A small image classifier, trained from scratch: width 192, held-out accuracy 100%.
Rows from block 7, named by matrix and row number. Rows with one number belong to one neuron. Each number is 128 + 24 x the weight over the matrix's rms, rounded and kept within 0 to 255. All counts start at 0. Numbers have three digits each.
# fc1: MLP up (model.blocks.7.mlp.fc1.weight, 1152x192), inputs 128-191
# fc2: MLP down (model.blocks.7.mlp.fc2.weight, 192x1152, transposed), outputs 128-191
fc1.178:142104216114189126116084132097136128083086134172089163136048113136091124065131124169185158178126163139129151131115144159116133117011113160124129117101103144108196112150140126127128101201107081
fc1.179:100148199155108167127147114110105111149126119127124120125131186150092126131163137102128116124129121117130095142133138057124124127132130131146125101135117125132116133152118139055091141121127128
fc1.180:145129104136126178135094125121131126130172122068109122149146126092110122131138137130146139150141099128119144131154136160125129130073130100165104116156138094137129144120119143152148132141126126
fc1.181:132111114081113101118127137100104136128128106154191095114105089112102127139125114111111171141144089108120176103092145132148163120116156102093125152142100138187101129167130137137121170139129134
fc1.182:107082094108117128140113119081126164138136144068136086143178106093123111152091133128120154202128122098122161134130125132114149120129126132132122096117127141165142100123125119132127148139140135
fc1.183:131137152149140150124101137195117123119106145121118126122132155103128122122170109130135081121157132148106123168127123136051156131075138163132116128094137132129128144133123120096124131106124142
fc1.184:143185133158130142108137143110113128143129129134139151100111160144105108123068080134119125129128131142160094116112108119152116131117095135120130113127133065119100138139147133131125096121143110
fc1.185:132139161137163092126118182101122127158127118144159083093133122132142125129106143064133127139154127093106131111132104120193126125131128154112179115156111134165130132119149128103124125117150087
fc1.186:110136131142137152118128126102106105137134129128128127125119127171143101127150132124116116102127142142176128118122139041119128140153122163133122127115137147122152119114130132095109124121120118
fc1.187:136125083154131163139116141130131164097124124081143102141145152134109135120115116076122106164111163124127177163136137089074146125092126128123158070145175154118118106107127126124165111140109131
fc1.188:146195144127119140108142147126120143131127122129148134096105162130104095136075120149109126132139170149172097132106136132161117124126127158116164128104127059125126132127148127188116107123151117
fc1.190:124131129145131135146101091137130133137074167143069137117119146095131148129104125131119092123117075130163126108142123127131123162150094112128087153120143035089125158126118114145159105174116116
fc1.192:112149156145142142128149121085134129160153092108166124054146143156048108112125127114140124150126124151118142134135137143112127125120106136107134117140133128112132167127111127144147128132129125
fc1.193:126109132123174159119123135154138120140119080194132110129058123164115151124178124155127144158126121119086121123119159154131128136161131097189205103137122147188114115170128181131154115126137162
fc1.194:142121118117159138114130133142125129127109083199110129133065117129118137135142123178125146179140131141126135178115147166155111136134126101174179116115116187167133129154145164112119118150133123
fc1.195:116138128132129147114159182111125117139144091135146121039164117161069120144107136089133097099129126150138128130132128115124139101113098123101155082116125113101121196127108127134147132128145106
fc1.197:139149128158105129097153109121118132161114149126127124103104165111105154135115129159100131150125159147207108149141109122131133137123124173181111154101124111128134121100139120166128137108135116
fc1.198:143133177157128130125112126172110132117113155124115149140128127097139137109172132140133096076143135142116150133102124149044143142084138159117107117099136134119143130142126116084127127126127157
fc1.199:148114135138117142132142166124126109105122120126111111184130153181130143130122122122112100196116104130137126107128133108115128140137135119120121158114099112122122133144141133132121141116128107
fc1.201:125088108119115123146114109129135129128115142076135131146164076147105128127119138140119130149139133126100139139131106107113128127109141100111115083119143099128135118113125121184125136128128129
fc1.202:129133152129183145140137152201127132127118156119127080103147095128087182106138133163126094112144143127147128081109125146138159136110127166163152090134112129134129120082118105094124140130096150
fc1.203:118098143114122124112150114123136135131164135161146075123141092100079139138135132097129123140146098125097169091124134121161155114148151121117122141127093146134102125181128125123095171144109103
fc1.204:159134152123133139118174136095162117105115123150118128161104125161112133122114129133135117136080122094122139120133156110144123136131173138133119137172089127169107165145108109151112136101122117
fc1.206:138109123136133142157084081128124128106085172119078129115122136110128141108112128143122099124118119142156122115179127137128138161151123101131091137120160066074133146126125126125153092157104122
fc1.207:127146147156166231150131113105132133151156100085174077035135133164082132103147122103132139125101136128080143136127133130157145131130125129112136131138150091104122152123117127182155139126139155
fc1.208:154112138135117131144143124130125150120152125075131120177158135150134139121129132130155124171111125127114134109137131135138128127089135147105102130144130087115135144128104137166125142118130131
fc1.209:133143097132133115134131118102129131145119131066084123131172158115126159119127131139123120148124126111129125136155130108131106133112154130147110115132081125103127144132117091147129127129120108
fc1.210:146130154127118147113150160104132126166134106131146125099146129186083086137116129080129097114117102128132107148149120128122128110100107141118133106142110131094114182102120144145139140143157093
fc1.211:134143123154116132123138128092130129109128128080119134118096143124097141104096136126143086150134146152120110137137130106129123108160153135127125167121105166135126132125083138132133127121120128
fc1.212:130185132129180145109128126107124136125076105161113136107122144138115159162157105176120099139133123161140122133123132125147127122095130127151146140103117117164132146126131119125140125158153124
fc1.213:137059115140132201129116118147134152153133161112127112185111162089131168128137110102120102161141098106119146178117111108104094127132120137167123095141182102143122082127129135139132146126129133
fc1.214:174148134129137135079125143161123095135131139211157128134121138160141118128131114140119126144125130175152125121112126126127109126107136088134127130114105080110093127140117123158096118119139112
fc1.215:134131124125169162122132144124129127128126104213125124116066115148121126120127115159133124193133132119099123160122142164170118138131135119163174118146145152176120135128136156108123117137155121
fc1.216:122122132119165130135135173148107118134161123056146139121123134066112120145130136095124129128081130129135082102114095144146151126079171103155130065089101160135082158121137164141142085117146134
fc1.217:152161145134123096158145120143127129130113091111126103099087186109126130114115093121127134135113116118147129159129161109130131127123122136127171120106136086127126164135118149124121137125131097
fc1.218:139133134124200137086105128121126109107120089169131126130085117178138132129162129154125161130129130120128120149101130106153102149131130123176187091129115157166128121124128182109115091138139123
fc1.219:127137102150128145167159127104136129127140126056103128162142133105102145128112135130131126163131124115105133137134123130124108128119139129139109143145132123141126141122123134143123158120125114
fc1.220:142132121160128133114164132096132130120120122068118122084123139102089132090085128115136087151134143162118098136135119105150129128132136131131125182135130181128118123144109138136122118107114112
fc1.221:105108143067179149109139148099128144156173097140120113073121143155038133133137104108140123149116119138094118133128120102180109102124132119107137093123164091105111148093149147143148131122207103
fc1.222:142139134145125160121150153126131112126132127090117133094092133099070127095114131082132109127139131113103128138133130121143138125133138134142121138169127191114114121130094138124112125138098090
fc1.223:088117134134123146124162117098117143155128129119155090106133112169157123151150127123116152125108112133154118125132150013128113166186132130113106134130127184154115119098146142013109139117121122
fc1.224:145140142158116156140128129103123093114129112108158143141136100125162123129147150139121124087081126122116132097111137136145137120090121139140120115125142121115096093124120135115123114105111150
fc1.225:148101139164121142126120108123124139127126117117131119135129133175144131124141137138105105166123126161098140141127126139112112127102129125095113117112164131128068120086127143115133112143130120
fc1.226:131121126135143153129124139166124125113116149136112128116115163102119131110168099126130078147158128145077149142127104143101133143075158154137103140118121128135113131151120103111126140128124131
fc1.227:154110106150124176125117168127123128151135087141166129068168118123116150129147129111102117138108122135086114138132133148112132129098119117119091130138127082137101138113130188145132133073130131
fc1.228:107173113171128113116178124111125155159123149113128145100086140117115119147112080146126120161155145162166081152128135137128117128123127165155134094066113118132134127104142098127133128122187125
fc1.229:113124145158103131169177062120122132169121106093145114076156143190070118094116092119135116173108122128099159133137124124133130127132128143132154116136129101127136184117128165119145169128143171
fc1.230:130122138135115162128129136133119155138128134113174151117128136118147098127056141122120143105143131128189128150141125112115144150126093147183134114121161114122136077114137144151123134122137117
fc1.231:126131186159137137119095135180119112125129165132126128116136137119128136117169117137131089104160153136110139171119120126029168134097128175117121103117140113128134123135129128072132132127124127
fc1.232:133106128166135167107101135177114113123136157140121149125126144127136138135199104135129088135138133152125147138108102145097129152070135125113106127081119130121139139143126115081143127137131129
fc1.233:159139130132113121152094093120131124128112166137069131127125161109136153106128126142086103131117083121126129114142103129191140142147125129127061153108139118089130155132119133126133127145095107
fc1.234:122102131145141147118116128175133135118117161137109156123121138107135141131171126130133073104162136151098147134116123139095125138093154128131094116124112146124137127142117108093127134127134136
fc1.235:129154143141124171106147146134128150142128140098126157084132153114116128150067123161098117129136162135147091163129136130140142142130127162189129125099118135120121134111142113176128114126134126
fc1.236:153129130125177190121154114130130124148107134111128132148073128084132134128126129116133130117137132122126161142131140118110169102160125127145122095103134080199138057153133145105138136130132102
fc1.237:120120150164141186087121120148127103191117121132128130091127143121094171132173137112106111127134089124117112125129122094155134135129143138141108137164149135121050153110124151153119108122149103
fc1.238:123175164136117158131111115111135137111127103078127125091132177133113107101135127070139122170128131122110166132118153173131142127101131148125127118144125090117128158103143128150144117096134127
fc1.239:122121135158135155128116124205109134115127151130121140130130135116138133125207112146138088087150142134106141153114110148077140135055142131126097102113135143126135129145119102098127130127136170
fc1.240:166156129137112131107123149154127119147131142213147169131144147173119117139124117123118107178122123166151132149128096128105127143136130119154123112107090089111077169174129127133103125122120118
fc1.241:140146150111124132139151129099129128149126122122151121068161142199059100124102136097128073108126129124130131137135132111145128099116122131134152126150132097127126155105131134135149142141136120
fc1.242:144082131117122143108145128111124128145141100085125123126133107112125140178144132147117129188128116112124146143136143136160168110129120120149158103138129128138128140129125128117111134122126160
fc1.243:150112124130122145118129142123129093099126129124127121218113138188123143110114127133113101155133101119165129121138124086106132137127133139128112161094116122125105124119131183140132131113132136
fc1.244:111128163144128135108134177062128121136141123146132104085208117125128129126139102091112124110144134084132103138168078067151116126097125141120135117218128091138091130121127101098133116126158059
fc1.245:115127135138183137126121129112125131129127091156128119096083124139128167130126090142131139142136121128140148147121135145179122139089118122134197119145121130201128124125133145080157123140157132
fc1.246:112121133121130137113135157155128100130101113141126106153142122195127131129127100127125090179144088129150132110131135129116140128123133087121119130106114126131126146135129115112106129117139125
fc1.247:163115067166126141138101141143126127122119151072109127206198124144087150149116149128148093198157130111125144166129132108120141125105124144161145099127089083132134121130135126195102151140128116
fc1.248:125094139159136149119105137180110119111129184118121136127127142129128132129138121147142064120145156136125153146106126145061131132103134127086129138129167138109128128134107099117131127126112146
fc1.249:122129122158128137163156091105128150181148084067129123058135119196085102152123122128179122161119078129123146120129089127149133100131116136131127092130118127119153160108113162122137170132177157
fc1.250:144106129088132133140152146146130115130122112104136130095103146076098145124093120124118127164146160117114105136109122108169135117123140180109137148128140163139086127128133134124128085122142131
fc1.251:150123140155140153105110128169110121115121159131113129131129155115127133128191107139127100128145143166123135144119120143107127143068140127117105126114104146126136128127119102102150126128124135
fc1.252:130147163160095119099182209119151120128070130112105104210044159193125160106098149159123117178098127136157142128144129100133140130136123122104122165172147103127078129128117133119136131105141128
fc1.253:135148137132145107128122111104133133100103128090089150104079129094101140078093145127152106169132174151116145135145122135141147129146136135114158158117091190113158136135098145102139132153116115
fc1.254:125085121106121157084129154142105100129113122137162146131146099187167091082146135138143059098149106129123136108106104129097124121102161112159122105120188091093106132144116139116116130121113118
fc1.255:156115150102125169110172174116126126111120109135122129204117135140141146143085104121117111158118107109168130116118130120122143139090137097136126136127119128160105125115125115133105127110132096
fc1.256:137122134138180158125127120122130127123131077182121102116092122145093134119147115155130128152124136117103110131117158138151116132131134103149174107154116126171119128126135186135138127134140131
fc1.257:142129154145132147126133144149123112109119147145112161112091137109128160120136122141104078147141146147102136145130101138133128127086136140131094127127110119103111143137145109100146128129129112
fc1.258:145130145146142145119117126198114133113130155131118144145127129126145140106180122144135082077136129154102139142101124151071133128069142155121103116101140148113136133145123102079129130127127164
fc1.259:124113078141119147148116119123118129126128139041120121177206108116116151130109135135128116164138139123139146156152116128126105128108129125161119092135118121134134138128121140178127148129124123
fc1.260:154071139125129125155133138118128136142151122073116115128140079122130125137133131150128140205129109117106153132130132128161142125143131110160151118124115132177128123117128140117113134129133164
fc1.261:148061133176126212075103130133134117182107115129137126163147114142110157131139143115106146114118073133093145128134123103079127154149159100131087108155135111108073152128122188133128127092118115
fc1.262:118121086128129142169132127122128130121133141047126124167203101133128134126098137131128143180124144124116142152135112112126125125128111112175128086119121107130143120121128114185113147138134089
fc1.263:156130134134142141065128152136119091134126136206151141126118151160123107129119115134120121138127132165142131128119122127122111132116136102147127131102118115104079137144122127163117112122134116
fc1.265:116127139138119158132159164089129123125127106144113117234066155147112130099105133120086122178095078100148129129154132110129128130091126125109120164121103125130126135122140162139120125119130092
fc1.266:135096154122131133095160168146126162137152143128153111126170079137142143166153132117130145135112124128157134144134126121144136129115153127137132125121087171171119175145109147042105128131122137
fc1.267:069108072129131152149126109132139144136141169112129106096095117133150089079140103119120135143075109112129160150133118092043130121150116123159128124191126104155119104149126086074126151134101121
fc1.268:135111177127092163150179133088109121135124125105126129185141152121147131172147121135129121121081101099155145148145140139177129119123121131125131154127109101104114158148091149133132136132123119
fc1.269:140169148153124190158160127127128118125138116114134138173138132118188125139134152111099130130063105078117133117136117163209125110105114137123128143130093085130094133144126120106131139128131151
fc1.270:152124131124109139100130152155112106105113140181150127147128134158094113128128116141121108139125131159150110117099129128112123122113139102129135119079113119111117118138128129174107131126137114
fc1.271:107104184107141153118145156149104151107122134104132149141097113166168143172166139117119109135162105144071143133137096164158151132116143129159160114134181126137071150146130123151133101111115095
fc1.272:173097129170134153116104129125120121094131196132112159148125154150148127128144129138135079082150130170118142123110102101122150157073117117141098106129142110091130202150114097090132099148138127
fc1.273:123134137157120105129151139083135124154122109104134152115136153171082098136111111112145082133124123131129161139132109144112126111136114125131134105132138073125126156115155133133143158144144121
fc1.274:128112132127104195174129136072128142128128128109134129171142126117178132152143143129120131141076110106125160124141126153160119124106130154122129141142106136130110124126133122136130141134136130
fc1.275:124145170139132128126176128102137125150103110131180133091152130152087116121129114117147122113137119130137159154160115139111128118139128143159154083132149122133132153094120148175151124129148124
fc1.276:123135165172128200124143117152130129137117118133132133090112105100055146145178145098109110102156090119123126127123122115142138117127127128150114132185135151080084109115119159163104123130151103
fc1.277:119136151143117168115115119131126162147127126177173157138100136118086130128102097139108156144131125129129123141112124127115125122104123136152128125104149073110128121104148137183125115109131121
fc1.279:144100140130120138125142142089130116129124131126134119215102132196098139117109118113120107139105112113153126133146131104150140130132133120089130159090097115134131129120146161139128128106138097
fc1.280:142133136173110198157131131111112119120136125095135135177150147131183130150158128114120116136084106109115147117131126161168114119111119156134140133119071103115103129123114116142157140132132131
fc1.281:136124131123119180132186160082128126107118109125115114239055159129113148091086109130098114152101074106151138126148135097103128132114126113123113150129113128123111139126127151163117122119128083
fc1.282:170115155167128151096131137167109128159105151162131103139098102157125203128156155145115108136118099158129129109139096144098159124109157137190123159098103124132107132128096126130120143071129140
fc2.178:155146243099255165078081136142026137136127119137128145118025128124140053129126132127147163129132125143129145145129124135121130120081109129045126121138130125123074120095122139131125105229115133
fc2.179:130158049128161111163097125107098127117152125136108115095138134136127108107135144133148147133132130124123147118103133129122133149150139115134129121159122123129109114100100114127131087108128129
fc2.180:120144131183085111126132115090149125116124120133128129133184133128131132148133146127103094131148125104117102116128132128116128135190132117143124141157123118129128139159115158124123181146128114
fc2.181:074116124163118113096140128134150118086142137125121127159088128118139052172138118127145179186119108144160129134117112136160115160163105122135139126103132180128137137133128129156145115120108121
fc2.182:119113135136108120131121125174130127088130134132116134134114127127137103192128148130113145124126126126137132148130114126109125123134108130134129128110135128114128129162131119127122174126121123
fc2.183:093105080210129120197086124124151129116137129128126124130182129127131170131140129116153137073129118115129114129128146124106128126146116128116126122130119136124128143130133130123129075123123127
fc2.184:038127129181152128213137150147119125141124124123152107120130126127117127124126094093113076208111130056097129114117114138136120148104128146168132129085118138128135135106137134121129107072126133
fc2.185:129130109145192025119150136100097133079129136128121095161148129123144079120100122126115182099125107124170133129122116124179134136150124139149119120133127141138132132116142131142129056083121127
fc2.186:142129115130147129108139128105037123130183125126124136113179135132134056139142104135136156041125131126104115120119130135126129144135124133142118129144138128127121147129126136128134094111126123
fc2.187:154158173124074098122148118174129130128124146134128137128136122137131127134131151121086096083123134118182126127133123131092128132098119137139135134136111076124123128126138126118114183138127129
fc2.188:023123145183140100200145144171130127151134110102130121117137113127124161151148125071091126239105136052092137130114128157176118133100128145183122120062107155108093142095137127124122101065127131
fc2.190:113158007127100115089178110111064124133173131135124142153122135138128171108119098133128124020122135124126123113149145133074127128111105136175126124155137135129140104141135110126120130139132138
fc2.192:073137160202169135147133124056138122127122147111103128133160128134129088107120167128150161157128125110097132132118131128134130158119120128151128123129122077123142165131135124116128126131136127
fc2.193:129127121130160081162184130125100128128093121152130117107051139130121117123135136125120143198128140148133132130125124119139131137140128116181133131127128138128129098154140130134136102154126126
fc2.194:141127148124149094125134118128047127139107124133130128112017124128125103110155121129119151144128135130126115117131130121145138125120128123174126125129128118124106090128130131129129109173142131
fc2.195:034143155179196142194109129070098123132117161108114124123152131133141106107121130140156133148128136097095128109124131132107133210149125127165124134108142094132167159120117129127131101131136107
fc2.197:072174088224126127207149097125183122137125124140160098111171127121129167123114125074087130140129138105125132129124119138121114126075118135227120121074137112127108140122138148112112142128128146
fc2.198:083104107205128120179082124128165130112135143123137114127154138135133150123128130103155132093123127114131110130126171124127129140129123129127123125121116134122128137125138124131134077137128123
fc2.199:055094114132117086137161138092255129094102126121140142128141142129131122111081129126136088126111125083093129127141134129133126185136135144093136134138122239121149140125163134138118094108126125
fc2.201:109118085128139148145092109116137125125152105126130111136184132127130141124147101128144120201123123137115115129132126121155129150152157129170133124164134126137186132136133168137133149123131062
fc2.202:091130103133125119128143135068148113113143145124130167127111107127124128171105115104128152132144126128116125121122155128078128124103125142122119115142144116128113138130097137111137033124123101
fc2.203:114141110165129122111129127113131129087130129132108124169102123110127090161131113128149154148123112157159133136111123142145116156164116128124139134100128204150122132131102132131131078091120113
fc2.204:102104116130128149113111125124118128119062125137116117135116113121119108110132147127099119175134125118125136103126125127128126153143137127124119134131135152131134129153124125118126113124132110
fc2.206:120149055121086129102181121126116125140185126132137125128118135134125173097110108127127125017149152129128126113136147129100120140090110135151130121151135116127136129144130119125113147127143148
fc2.207:064194172178215152148136095114135112115108116131095151155120105137127097109135172123146168195143084147099135135118128141126132163108115116135121128156127095130144167121132136127123155172126118
fc2.208:132129098145129154143130144123127110127153129138135113128155145130138104137138118110121121170125120121109130126129124121152133133147136125177127130121125101129169114126134130130135129073128097
fc2.209:127119057116070150120131113128156140144169123146131148113186126129127173137115129122126090097135147129138143120109155121131123133138111137232122127131123147118113132121146130127117162110143140
fc2.210:073135134162226122180126133051114128129087145123124096122137128135137069090106123141140126128128137120120108128139133129124133172136130129178128125121133085134175180119086116130127103097134134
fc2.211:154115064116101111112148136143120133133118128127130112122129128126132155131123119128126126150129135154121114127138128123126123135159133123094129136147127151119141146156119126123116205161126130
fc2.212:124110097160086142179137116126144128128149136121161119135123118122125166090123163126134118125105127126125103123111141129135132150176121128168126125143137130118139133133147130121127107131128127
fc2.213:108150146130123084123155116120088131116091127122117120120140108127132121175141139145133119080128121101112099109119113128078126141108128119127131129145135104124110136104135132135118160116130126
fc2.214:008130127190156126248115135122149131121114139102152099120153126125129123109119102092129108208100126062111118134119134137152117165128143152142130113072127201111151137120139129130139074072127119
fc2.215:137117126123153083127166124107072133140109115135133101117070128128117089104132151128127138129126135123131130124129137128149132129128127121172136143127124144118096120129126127128127093134130128
fc2.216:128139143134151101126122126144124128134162129127113128127095120131131179151102135130156160254105124129109114113129137136149134132115129134156127129136150120126149134114162115154142116094128107
fc2.217:087172098133181128139127126127150127128116135143128168171137126130124102091117146129141110146120128104115137140130126134123114134126123123192114126110113107128153136146139134125119116148118123
fc2.218:134143146123142135136168125098027128127134115135124114121111124131133043127143127122138155155134125127111134115098150127130135136119118127176130130138135109138126126132132129131129088140128127
fc2.219:118126046115072140131131131134133129133143132129128135158150129128127145151116131128137128125128134122123128128125130127131127126164122128157125136142133107125128136130128120127133192102133151
fc2.220:127127069113111075103168134132081129141113131133134114103149128127128156130108117129128111144127130134121109126138124126127123119188130129111135130138128161127154156171122129125125203169128132
fc2.221:089137126147223119168140125110117109129133135128122139128146114130139111068101118135138152135125120113115137100112139127136129130131117128121129131134143104163191143103138112128136083109134129
fc2.222:126132071111106051085162135132085128132117107129125090122102128131134161126133128125138125166148131134132137131136111127125126107186134127097128123128124157128142159155126123127127143183125128
fc2.223:140138080129114162127136126106016139124156136131133114126166129125126000142147129134108124099134130136161128128125133130147125151164129126138128129143127111126125124144125131131124081121124130
fc2.224:113130165160122146183121131122181117113196125118144110162142124125127083142149123126145132202116122097078128121130160127129136185104138100128133149190138135123158157135143166125132124130127089
fc2.225:130149161132125131156118127113135120138171128118160116163160129125130104130129107131150106169094126110097121097121140124139130154119133112153137137190133148127168175151148172120128116114127057
fc2.226:085103087198126121190099117120159132100129124125140097135165133126132146128127126118159136093122130101122125123138151126127128126132125128119140123137130128119145150123131128132130104118120128
fc2.227:124163124126167123172108127136135128130136129107120192176112113123133090106105128135143127124113130135132104129135125128142139129144114118129107141105159101129161141112145111141150124119128128
fc2.228:082125133192097097176130118148151127172132125115134105139165087114124179121128126112114139212105118065088150109122116139178116130127112163204122128096128131127092130092136132116131095088138129
fc2.229:112157137131150140146100132106143126136136128129116135167157128126150120088138172131136132209091124126108121129125128128146137166120141132103147155127136128119139160125110109108128136122128134
fc2.230:104168148183138110221172146125183105130133107156140127126120121130108136155116124095094107215122140127083112151111094138139120138090125131167121116113126128116148123138128151104128157136132129
fc2.231:128140131164125095151102120126143128138132133130129129128167128124143166126132145136158159037128125111120125120135160120110123129126124126131105112130123115120153133129125102107117122148128134
fc2.232:089114116207125119198099118110159131125150128117135123137160130130127136096125129099158130105115124120116105133126147126117121122122130130127135129120124134117138148127135115128135093129135113
fc2.233:121163043118110089143157114114117127140149131131130116132122132140162168116081100130124122020129141128142128103145147130079109143103109131167145127150128153141153092136125105125116149131145146
fc2.234:082127107196113114171069126129147130103136135107133111131152128130128132125125132099158138120117122092131108127125154126129127134121127130120130130128127130130124144124134128136136091130129116
fc2.235:086144128192130108179131117161155127165121117130130135139152109123132140158127128081095131179135130066115135110117111142137126128064100139158120129071126162117074135119126128121140123111134137
fc2.236:067126117125158132106153114117123134129114127142120064103124125126124171127141107136177124089135130150110124117133071122121121126119148127132128117124132123135144129077132131129113127122128137
fc2.237:133200156137231148125128113082112128106181104131109157146106129137125130055103121122153128182125069157080154147113116135164133117100096117103126087138135150135156131078100138146154113110123106
fc2.238:138209113149158108129120122117134134126106127139114133133142103139129124114092149129128151135146124152130133129131121124170116128132117105164131129132143122147133153157129119115125128141128132
fc2.239:088123102204117110199060128119158130120141146121145104136161129129128147118129134106151129124120126095124116134123157126126135125125128129105128129129126139121137144124141128126139075127130118
fc2.240:013127131201168103255120132127132132127118141096139096118165141132130140120121093097142121173082130067116121123122134140132114190103154152144134128079129186105177142102128127130141105077123128
fc2.241:054128131176183124180131128058113129140100132112102120145169129133131099112118142150137128131129131100114122130118128135120139187132145119155134127115128086134156182131082120120124107117136125
fc2.242:095119072139130110152113097162159128123141116128129162125132119127125164136142108125117126196108117114129129130137131123129129140168136153199116107109128145135130115124123142128133129122134127
fc2.243:089089111167126139220151140067239137114130114138151085111113144127139097111090132127169101135096130105114115121141127126140128182118153109096142134142129208128182108124125148129128122143138104
fc2.244:125132139118177020132142130089102129123135116143124135151145127125137077110054125132153136084125115106165130127128129126182129137111105128163114120151132128127134161124144151139128109090128138
fc2.245:116112087149135136161173126102113128138114120127142092129129114133129101084139139133152158166121136125120115127121152131133130139121127133195126127131136125122137123131141119127127117174129129
fc2.246:048090131153111113119110134118226124106111146097128154136142121115126128157139128128145112150125129090094149123129130128143121180170133138125131130140133182106131147137158157123105082112140093
fc2.247:137128002130101136144108133147153128119151129126124133117191131128134114170118131125099134134131124096130128141122114128137130103135135123174130117125127084132127116129125129132127189121125135
fc2.248:133127122146144125140122126106173128138147128141138102129129142129113149120125175131180111109138127130120127120124139126132122117108146126123123125139119130119188126118128111120123164153125115
fc2.249:110158148141109138211129115094135123135124147141120093161160119141111106092116129142118140205119127128124124154120147127140130175140131132166152140145129070115149179143129129111129164144134096
fc2.250:140118141123132080100136128144178143125141141124110120131114127126128158189124138138146157205125151128121130128126127120162125131074125128173125128104117147135118128122152129114121132126131129
fc2.251:078110101198122112177088122133171128124139129111143124147159128130125133109126139098157126100115128101115115135121146128119127118107131124127132130123128142119140141121129126129135109131131110
fc2.252:132123126154099108131134123090245128144039074141135093125128134119135145108090146121147137044112136112121123133112112129117123159194160116033125117204145147132117137125156129108119135131131159
fc2.253:144131064093122120077123132137100124130107106128127129122107128129133163127117131138131128147131132131120125133135130125128122128163127128068125128157128184128158144147129132129130160153125127
fc2.254:076114168153146171218086135102120131100145126108128039168152119113133135124128124141168151189103140130085138114122163116121131191179173128129137139132133166135207172146133161129114100116136101
fc2.255:113116099134125104138157125109255128109090120138132112131101118127134123099073148131143125099129129102121130127130122118109128133156127122114123131152125243146136132155137126117100129119134128
fc2.256:128117121132154118162158130094112128143075118129151099113077133130128086104126149128131170164129137130122128120125131131141134151123125119185129130133127134130128128148134130120132104148130130
fc2.257:087113108205117120157114121130163129113149128112128123155139127134123144131134138111165123111126127127124119124126157133136128116112130134127145132126127143123128144126130114126135110149122128
fc2.258:077120115193116113201055131124166133109136148122138107136161132136132158114126130105151127135112127095127106127125176125125134134126127132115122130129121155119134140129142128128145062128128122
fc2.259:123102041138091155119106134116136129138169122129133105129165132128129130170134127127121128167128127113121110128122131129127128125155129131177133132141128122128129123136116137130132212102124128
fc2.260:108121102132131128135120119129171137120127131118124141128132123124129137153146135134145141202112123132166124153142128127141129118155132132223124127095120132124168130121128142128129121133136125
fc2.261:129162138154168141185156134122145131104197100137121155152106129130124108113097120128159127130096080140111131143139126126133127119101127138087135113141146125127168142093151161119135123112139107
fc2.262:129113054157118143132129128134143129123171129127123132128152128126129137203127125127105129172129127105129117134128117130126128111153128130188130125130128103121140128137127126130128222123127127
fc2.263:008126137194151127254116132126166134119106127114155065120150114125130124107118116092126115202095128077112107128122133136140110166124147160137127125071127183114150136117140127129132090072126125
fc2.265:117091110133087083126198130112255128120080122135124123114115140124130081129072143130135126015123123078124108129141113128099136151155136121078123129165133144129125116163142127130124107142127157
fc2.266:136126060152093117117110144114108131123135123127092152174121137129124085147122132125115125153133131159170126131096139130130120158174119136116128128065128174122139144136123129116125100112128126
fc2.267:089061131126060123135104103134104115118107133138115121117109119127127102144126174135071136114120109142140139124131137128106132136146124127174128146130130094124128146153132133131130176167119133
fc2.268:111151115149102118110137122135202141134128113117114122151214130131130089169147106129128196172138128137155134118128085127153130145159134129129134109134141128131128139105107128136124127099120131
fc2.269:132125128138105114114139128128212126127126127129135140128220132125122000167142123128135213134127143094127144124128122126130130141119124129144119116129132079128127129110126128129127135103123126
fc2.270:028128139177134107223131142134168131110092130114166124133147134119130127117126128096134074193110139065096130128133131135155114168119139138137128115107122194107137144122147127149139104091127101
fc2.271:147167066148115109092145120140109134130160159123095172132144129123132107066139139141148136192114117143140086116130136129148137131136090109138121120131132142125174115145125128153106113158126115
fc2.272:104172070173135078121135124110118128151152135127118137127124123143119166091094127125138106060148149095127094122135152133067125117105122132135124135111140117144162140131131106119120134142132138
fc2.273:088136142164180119175114120093124132134115127124096108140185129133123096080104138164145131125126130100116133124116130128148134199127140123155128130128121102128169159128128128117129115156130110
fc2.274:128137127124070117133133115137189145121118127132117128137206123131126000182148125130113158131131127128146118131120125125161128133132128124138139129151132087128110130126113129147128160117127132
fc2.275:095132197197188125166128118054147123121142136133094082112150125143125078104104132152139139169128126102081132128118127126120135187112136124148129127131128088122215180136114128111126107137127125
fc2.276:135196158144169101128107126080094127092153104135136149134066129138124140083111125129129143148136081142127129154113142129164128143109101126119115111147130123133102128094129136130142060114123120
fc2.277:069166124206142128219159120133135123132130130134164117092124127124101148109110139089101112182135134120103123148114097139139112136071125132159131118099130121133137126128128140123124137114128127
fc2.279:060098090160130083159158130119255134115114112139133109125134144131139092133055133126138124120113126075128116119136131124116124150135129142116129137126125207129144097129132134146123098105127133
fc2.280:128135125121097110136141124135202137130134114134128141131214132128128003142138119121121171128126133105122126128127133127152131127129128126155129127172126089132118132112124124130129161111128130
fc2.281:111106096140069093132182136123220128132073114139145114127098129124128081119052137139120127013122133088127104108142112124085138159158133115095121128196131162129127096169136124129124149159124157
fc2.282:096132170175167118139100097131127134111159107127128127134168128143128116100129136128131123078128131133138105127130156128107128132132116128116129117126138108151126155137114123135122128124129130